config = dict(
    dataset='simulated telescope pictures of galaxies',
    train_examples=48750,
    image_size=32,
    method='simclr',
    isotropic=False,
    norm='layernorm',
    activation='gelu',
    depths=[2, 4, 4],
    projector_hidden=512,
    init='lecun_normal',
    grad_clip=1.0,
    ema_decay=0.99,
    epochs=72.5,
    decay_fraction=0.3,
    adamw_weight_decay_other_params=0.01,
)
Rows from block 5 of a small self-supervised image encoder, named by matrix and row number. Rows with one number belong to one neuron. Each number is 128 + 32 x the weight over its row's rms, rounded and kept within 0 to 255. All counts start at 0. Numbers have three digits each.
After each neuron's rows are labels from the 100 images, of 14848, where the neuron reaches its highest value: "colour at peak" is the nearest of a few named colours to the mean colour under the peak. Only what is clearly more common there than usual is listed. The data: simulated telescope pictures of galaxies.
# fc1: MLP up (model.blocks.5.mlp.fc1.weight, 384x96), inputs 0-95
# fc2: MLP down (model.blocks.5.mlp.fc2.weight, 96x384, transposed), outputs 0-95

fc1.233:129146162167103136128127164167084114077125137099094069144070161213069173106116140182144153128085176118118127161101098054134130141117165108117130152141087130099121120192103133172117140170145098110081157075131120084146141161117134108139152154144136129081087160179136144123183168057133087134
fc2.233:169117111081160140116132135130100125128126088112166036123151126149151097082203150123103154144121138134123129103111161145201156170083092142147173158155122167134113116101102140105102163134088111142130103139167186084043051064150169100183111175148126079128103127117127176101123130126133164108
colour at peak: brown

fc1.134:129120177119090128178144178069084163139131138139113094120171132076164168111130108134102147105135130133161134111143119145128031129064138098156093081118104162110168162193100164160131098113123125112079176093136149125195079112113148139159139159072111147190117109099148139101127173131136088051
fc2.134:068109132098058165079128100149151115096175146196181140164150118091092112197130115157145159159104171149150113109156044115119138150163153115157114104059140080134152104149184124121150072168057132174138081149112116129151129132114142097167140082158091128177142095117130102129152121145118134087
colour at peak: grey; pink

fc1.270:152112169105102114100120164096129135152094168148132135143153157177119181175135151135106157154131183126167133160155093141146072192093083128089122124154143133136120123128106098147158131135193156135108076148222122150103091113126088133092164124191064092161115205187150103132126190153094147145
fc2.270:096150153196123091158161125158122097110138158058115086160088108126126097105092158189109136129174118113164100176105183150102137100051111112089135150134100097091120112140140199136090120180159080141124169110092119207098159165140121176112131098091169107139110128151093073116130106146177138161
colour at peak: brown

fc1.170:083177166133143100123115215072102130174139121180104130100190092093129181066130077121146163095104137090136173107121136159109080088139117130125115163154153133057137116100122138118179142141119170117127137060148113087145097081153102131066112104124121140200085117092155143149127124151164106082
fc2.170:084085170179117078122132099101143156103193096148102133152131132101138109159101126142113176125132190109132093113147132140074130122163134106120181096131130142150127139126168163109141083167114149117124203112099227155170103072141129155193155123119047135113134118128102161107098102137066056117
colour at peak: brown; grey

fc1.171:122170161182140091102115166157112130115117111181184167141187087110125139144168156161152120089115166146158124130113105092117125084111087117068111085146135108183107125202070111086095108110146108098104162153100081153126073172059111146180155130144139133175146135103145063160183121129176103131
fc2.171:107115170194123085086184079140083164157104116142122098165143124132124150116170089111165141140105143125111138165089147153124137123140153160139203100094155139157070173119201129111107064129109137159139106114110121080071148159111106132086164144083211100133170125133080131154141082075148071112
colour at peak: brown

fc1.132:123118096139122126145163166111095155137172161136065135099146101092137154137117133134101157115135127099132091157138084144151000091056131136172124097120122201099121155131131122177096122116113136131103159115171104156124088129098160148124114162064099168222108100142134107115128145136136103062
fc2.132:063150151093032160101128097173127129085161128190160149157188146108069092180124114189142130146088129145140084136175070109114155131150144112169143081099119078181159096149190110123167093150057111145148123154134174154135131079117122122159137126160135110161091128127093113098133114146114134105
colour at peak: brown; grey

fc1.257:133125113174129080102083160112133082178120158141142200150138110185105118137145118088119095123134166201111118173128113158107084133127152168108126131071123074132116164109169187157140086083103114119142117131074120104130159086090103178081135086134159179153124158130178161181070119066146166136
fc2.257:079115144115118214139130093076104143124135106216145125117112169098127101091140082137129130082173121130191105084097089134133069121138095120160149101143108151161097095124103091202130049101142186147122166145181092101142197128125123170143144164104100108171142163104144128116099159150138150114
colour at peak: grey

fc1.157:192135137129140076125133119064115140141173080186127115086149039113162160097140114103149163201114157117185165142167132167157099175117143091151107139131118118123096118149122101104174114109095103138134139146179130114131106131102144107065095096189196148189134120164136108151176180110111084115
fc2.157:093078090105126073190115072136142088085193158144132113122157083107123136164122101173123121095113155102164107132195178072144126155139139136167094122095064154116140113109182096147178115154123101081126174097149165160147146102105102149139153140127137115212127090145115131148094068134146133199
colour at peak: grey

fc1.338:151168151170153124175127125158151158131145107119089145163156121149107108090095129132125076167146154090107157097099160120135159126052212126177126118099168143136151107137131120109113075141124074136146162132131144216127136102144137083087165093127142182184108158068058090106116179087155088160
fc2.338:181109065167106115108047166120134105107095146129083114070134123142136082129159126067107165153092111136114163133106105132059158150186184117158047164125162084139113072125117117144177160158077129165131123124092131116112105109122113133184149120131205178126145158180139090143110150134115135139
colour at peak: brown

fc1.155:161219136106083161110107108130168125044156137128094138089122123118161125148125141191076158150118096165115085141151135168121058103127144118041126138107102110126078161161147147164119182135166162108132103131139111101096168135127131203149105138133146082111160159127164101067088156158116091158
fc2.155:118144091055158167150149090154100155118173156058138072100053091120165116108147189077065083170147106153094123103098123140116146092093122131098145133166168133137182091175178096127145159163089124124109213124128141153101130116117110149165085101128154110187113151145153154158095127124129139147
colour at peak: brown

fc1.137:133168192129114077025201116118133102161108108185152124135141174151121155102085173073135141119128100148117155167136160128119146116168104160075121179100123139157191097150139099141122110104096108100115161168143146170141160166093195163118110108105148129176079184110149122147155090104171130122
fc2.137:111134122172169137159200203094082204115133151142102133096124124146195085099105180110119090049125117078105129136124172165136139070161087155096133143120139180157093137087117118149123101142166129126113121097148132139137114127104194154093066136135094142143074077125160140133142137072167126098
colour at peak: brown

fc1.45:173112106130189114024151139148109113131083104177154117074119151123135152099114087084075050159077184078162124136136164154149112158073154179081133140163158122161152176103121078101158128112083144133086147130136113155108123130092111131127158108101135116149107182092132126175159147087153094139
fc2.45:149162125081082141157132127162093154120123123126126150151134149140138091179103093101138113092095136125122120094159067112124154107178117204102221164118059211103066126134156177133130089096189135143112137124084120128139142175101141141108118110192109075130124097151186125092105119158163126084
colour at peak: brown; grey

fc1.314:149134069125138162054113126107088174109128114151119148089157110148124126149108069155102074139033163121128115170158174141143095112108124171107074131178169122105123132063127114155077148178129143176112126155109104144139161132102143149184134166091134148094099190144139176115108110176182075118
fc2.314:135185115153120123159172085158115067100083086135147099124130125169080087156149107135192134131086113096081099104138108163168150133152143098178152156160097165093111119174144105190136195080107057179156117137143124129103142164156117171142103077115142118119099073080183166126095167152137146111
colour at peak: brown

fc1.300:153089114153128162138139173088151100150127130076148152112199091120139190131116173145070120090142169140128096122095082129123082125095125092158101104139123125124187132185092190115119123068079096127093166149127130125236081122104120141140128192148151131198108154121167122126149141105175125106
fc2.300:082077122083078153078125087133149133148108141179151153145144121120087098109171158162130173164122170127157156110141088063105106109151133098168120081139100111154167126129228106101134085179097153090117140175121142147187182100122119134137152116175133106192103130098122096108135066137103144067
colour at peak: grey

fc1.14:116145085154155119114105158091143120082211138124131143186189117144117096124161187120126156117117185160099080122147103104086159102075123111135122121099146101132109126102114194208148158149181226132083088092134125110161184131142144170150149092119078091115121132137113162123104131175150103105
fc2.14:186199121166133168154083126125158128119108187119137075133093129086138157110142208112146092109107124111119120149098185098149132141091116182123078144119082156116180119167106150108091170105102135189069182102154121163121052177123140086140071104139121129100109121081139161097163105134143130096
colour at peak: brown

fc1.235:124135093069133115161216159148142168105081131127152110128156148078119162081171083155157143125113181077126117110101135131200082127143114105148113088223094214119144145158087170154128108103111091128113129102142138106128082161113117121151136165111123096162114128125092110159152131076058099111
fc2.235:127121173126110084097114161160135154171153108152123138146134044079118119160116128152114138115113174088138082109136088131104146093143111161086121095137164102128166088096126131112159071133089154154161111140089166145135145120088195078177151158174074088124215130168132042075155145161145136133
colour at peak: grey; brown

fc1.106:142131083147197177088124182138115177107148159114115173115141125095095163161130181108163134110189110118172103095098143123131123123146125163176139114137082151112127130107141130090071088077136135104188152130132131153130118131210138085117172102143170143085109103203220117102159084131130140173
fc2.106:113164142135087137080109111148096121055123088135085171186127086158082123183057166110110195110127092138155170138134144091130108153063219147170110138119136143160168101130157103088107109200101135162178176157112160069127117137102097154124106129122111101107102145142164136129102135163108143116
colour at peak: brown

fc1.54:171138140105142081149144128116125122154097137143171131136188137116110138110186116119135162146080115202065121172162103187130103128155162146099117141103041094134132169115125125138116206104158177131078117214124103080112115152125062110117129156133124134144173156106161183091100179112141146089
fc2.54:040096141107105196126115115149131131128138091176125139131131138137093119164103082164095153088075111102128084128149090163142073104118123046131143117132176132161126128100138094108136152187161154107172123129057097111128187175135106169082170152137144133150218140137148116108167125155104185139
colour at peak: grey; brown

fc1.29:101144136105138133128115086119166089122092111119068118124182120129164178119094170104153121111144140115086076115110119138125100072184144255131137124126027158119122117138140154108134181130112144128116158124148148129097113146101126129119144117132133204211142143145155165156164164152156143169
fc2.29:136145137175135153100142187127106076107137142078164145083210118092086130153107137181155090126157145141121139099173149155146103194109115164145184092114128169122197119155145153099137057061138101131109120162095124107140113082158110135118151090153081197079110131106076123123070112124143096117
colour at peak: grey

fc1.208:072127125116153054163125097104126137136097142148149161066190148175116137152106115095061144145110200081093145122148177122141158116133153091166173085164097122147133143178083147080127071157118142105062112110141158189095099090185152144123145157089144130103118145109141118143127171097061130128
fc2.208:174125136049138150121120143119130087075149139143126062087066141106128149085149172155140113117167107170128111167153154153134120116128139122027157137116130138082139061111181109130142083099105129075131141132135091120144140104131124153180133191181113173086169097136137134129199147099154084177
colour at peak: brown

fc1.221:133088075161214100129162150098114111117138138120146146134153145138127112142109157189136225148096156155106149150153100153129089114067194163181056143122115173162156091133137141075142104060099136158153108100149144148140154153075063117133145138106156131111146155059153159110145111097126146136
fc2.221:100112089158085206084149095091129154063116160140073110137156096099065149099188086170089149094105080179105121105154062085146141047126079116119127096144154117117125136134174131151137120094143154119182141171151157140150163167131091090150138187134181113173112133140116123139121126131152158118
colour at peak: brown

fc1.53:174112149124151130171150158131105093167101150089137097195168152094139124093110138137110147097136123200076143124130106146132104141060205162109124060129104137177222127183089138115099127125143130092112185096148069127159108110076107132111150107105079176153124141123141146141146183093107134091
fc2.53:065128151134038157082078118141154143131134141155160120149097085087097151143090072152117219131096137123126173121180094128139138148166154149205162152122157104128124094156202151133113108147085120146141102139156161110109155136097075160124148107122123146142082133167101095097150106134081133049
colour at peak: grey; brown

fc1.169:176133125107128150112116145131184077161131174186156145133142116101125110053144125170136170108115097176112159103133101124168099108152104122135112157149165092101079077046124008186136185119142120094170108176136118115146108153138087148128156150056153118129118091150163133151127113130106129122
fc2.169:144086195095097153127107125130114136055114139195139126088107086136179132106094185107131140146194099124103161113182149139129116120142134097123170099133066081160116175095102090137123080153043149114153164189171128117183142125165114115166156146160107149165157098077091122101114148082127130144
colour at peak: brown

fc1.206:113136120000121119127152130125122139108091104188162151142153148163153125041128169131189161124092114135107105160138140088128150130132113148095119177175124095118142180110137191140130162078125187110101101121135153126100054090115148168109146149137154150122062091109095118182139135097121126130
fc2.206:127094145084156130146098145109108143093119131135144176158142144147172111151127174070121117171186113091191149100132170125060090141106099151105083130108128098170111134088082106057128168148118136112099194134097159160129154080126184075064151182120128128112154131123126131029139173134156134123
colour at peak: grey; brown

fc1.30:075130178069107128155138122089170126127172112115119137162156164126130110073121093182194211144162151172110162152103163157174109085134078169094120155199086177141134120126105179078093180133085155162101155110132090117133100077105114130122176155134113110109183154130102145125119163127096129148
fc2.30:123094155085114160148176097103118203081163136093147179205115077108100178161120148104108168088144129103099099056096077117201136123120143109106164129117093150097157137143144153131100050159127125137130118145144092122127169164139094164117181154132086098193118114115162097105153139143076114108
colour at peak: brown

fc1.120:121198056150117140199098126176168080093110092205114111104116110150122147085114132160123204079109198141123169128149138133174138132103128139089154134161119120115155155103116110115107186099148140120154073113107129160110165117140122130195142117165168108163123151131078064102096157100098092094
fc2.120:188122094103125051148136122135129206160102131103145146106123159131135151139170152086125161135177139122096135149117086118091219088160140100115097081140091139090128129145120145124152095090105170085143164109168110120082152120183112150169085131154114077111090166124046102197092130163102142131
colour at peak: grey

fc1.344:180159165117138146156132190080078102141139115096070114161179157123113127144132112151082112068135142107096177108114102138125068137162146197104151038151102135061177121175106160139135163148114168122077121117178110171108086122087111122104138124126121114190083151108124134120111140144152094069
fc2.344:148090165094064174089137100148133164123182144121170128117118098071074064184103089133105166132112141095124112145124097079112179148181095092130154160122166097162155069120181184168141104133084122137154134166152143165105190121098117118187134159138107125172106129146108093099132099127060127106
colour at peak: grey

fc1.47:175127152175070127116126112072105085094083140163182124091100090164093133143154145205181107115100114151098117128133158096208089105143160109163128137172105137114127147025131169164095147104125093120147065109136148146147146141120098129156182140156159168127192118094117155130131104155144087135
fc2.47:127138141135108091164100120125122123130160161173143123053121112115113138130148144128156142114098140115042139133065067173161123134151138146212137144102130089186093145131078107166152147073182113178164082125162119126106143141168168128132094198178155144170081101123099079119089149133064121117
colour at peak: brown

fc1.322:164125077138122055132141086126100210087159119137157125094156136131114123091136157122074158166115115083162071085140142163139102180200179132140095123127123125161109104079130123169154174164115120077131151114105096178119179125094116120172153154086130116058100173085142144155076172103129130138
fc2.322:127100130122118101140168182103104117106169145121103111131095106090117190162119108165076119101099064093141081115132068153135144115173127119127095102120147173141105163104107061094176108091156147133156129209074136159193135117196175066156088123104119097164146184125128090130119152168162113120
colour at peak: grey

fc1.187:173138124129145149070097104106050141169097128112121072113101096175132186123147113095081142167130105152114192158132120099138126095095123097080146125173186113123124140150176133116124152139159163144113137186150093079086126094146149210097185127077098083114097155148175158161143158094086096117
fc2.187:141127177134113118172142128149073094133196167116158207160151123172087082178123110125084096045189152104112172123137097143106094101119094119123143173141101170156113084119114124113120194086095033132155130149120094109139146157112056128113095123140146117124111124109127142168159084140149147154
colour at peak: brown

fc1.241:149123133091118116190193125113114157141125115105112136192158173105147085086095100066155091161105168100105107112162129086163134088151110159125138103135172097145133089163101100143166138129125130096094126130146103183094092152063130123092149250095138078100092138056115123132136098155117124106
fc2.241:094108114143043119151180184147143194118140113150164121094167093086170174116123132113082114151149129048120111161065135154083145138167136141125124187106142195112059114142152109135149129131142097180113151111095191121159125120107117075119094102120136136130122094166134116054137117118140096187
colour at peak: grey; brown

fc1.309:105138113149155159168158139164113065128154107148118144142119113192119113172076220181145138129087174165076157128077137127132130076095137148177137150129140091088053146141097160120129160145144120136064094118079147101197108076091134089135105096119121155135110093101177135141156104151144090085
fc2.309:152235192127127125158091188161193127111117084164139185135125127103170061090114155095163150131149089110124104111122119107126127147186089118076098140131131096085143118135101181109130107141121123155078179135116119124155062143156155122152137082200145103134136145145123082140091117123151156068
colour at peak: brown

fc1.247:101174115117096111170094143089198100178150124116122097149161109130108125091144093142083135137127155141074186176112162141203111164188182120073117152145122093142151202154091142139151146119133143160169141110135151091108105155137093207161148128126144131121110157158149151164128137024133151126
fc2.247:146134143070142181128188122099116181137119111172183130164091109080124108058154091106048158105097151136158134101144087144152072109124161138127155134135090121135096077121174141098109051160149141139110167142203122104138171088087083134110171123145173108129202144127115149141128092154121137108
colour at peak: grey; brown

fc1.65:073106135189133136132116169073108144090080108199138155114131097125187171129159153135129152124122130076075136102121156176151096102160100098113127123139075188128057134106100155131129149081090173147085151146113142082108085152150129107182131137157168137109168090106160169125145089128102119220
fc2.65:073069177172121137077170101100113134123156124152154164142117139124111190163126129140082131114050153173087087104105104088116092109176166139185121099147152120170152132123169084143133083114118122172154121131094109111164128151058145155111203150113117097150157132173085053172116094125144145114
colour at peak: brown

fc1.172:129162154125149165152184093144139157134140131172097122167130096128113095139175083085172146139109133094114153112110159171124111124103124103151165136119096079178178185111119115121137188085091183104086134127126162064097110135132077252175108156079164139111123103138097146106146145132189145133
fc2.172:135122109135133135178134095119154125186120154198182129182092117135154051125154105083096146136110113078173059078118095098116092132152169090094101139173109106125103122090129182112133178191134071125157152111115124127104138140142143150120154103116199056184152082122171107120145123103158106106
colour at peak: brown

fc1.328:176159114125110088139125156094098106166086162140123166132160169147089157074094143139150189188117138137096115130057163106099153160124121104112113114181129091154135120082070110112120120125158127097162132091143119159129121136104081130124147173155125138196079170100182072196047125173150102113
fc2.328:155186113205104140102115110077130123136111147127126100145104166072118162131092139076110099149111124079154132169126167154105181129057116164131147127131212163129114112116078194172104133119128184160129192119091173125150116093106129117150079131157162110045134113109128107097116069144139128166
colour at peak: brown

fc1.150:122140118212144100113195176164126105138092177071121150140116126140159135092175170108091185139140151135132101116104167154182123160141117120108118106134173143114088058099122094119187136171175136120097095180162139135130194148128144122148158167156096123128147152064107149182131170104071081150
fc2.150:088116154120139153103155144139117106095083111166167144099075086170116150193123095159135178038172103133231130095144110107123103110179130132114117125065118117161144143114119085097166087138172150113123155164152107122096173169164136088106171119141098088148108195098103133073127140145144139152
colour at peak: grey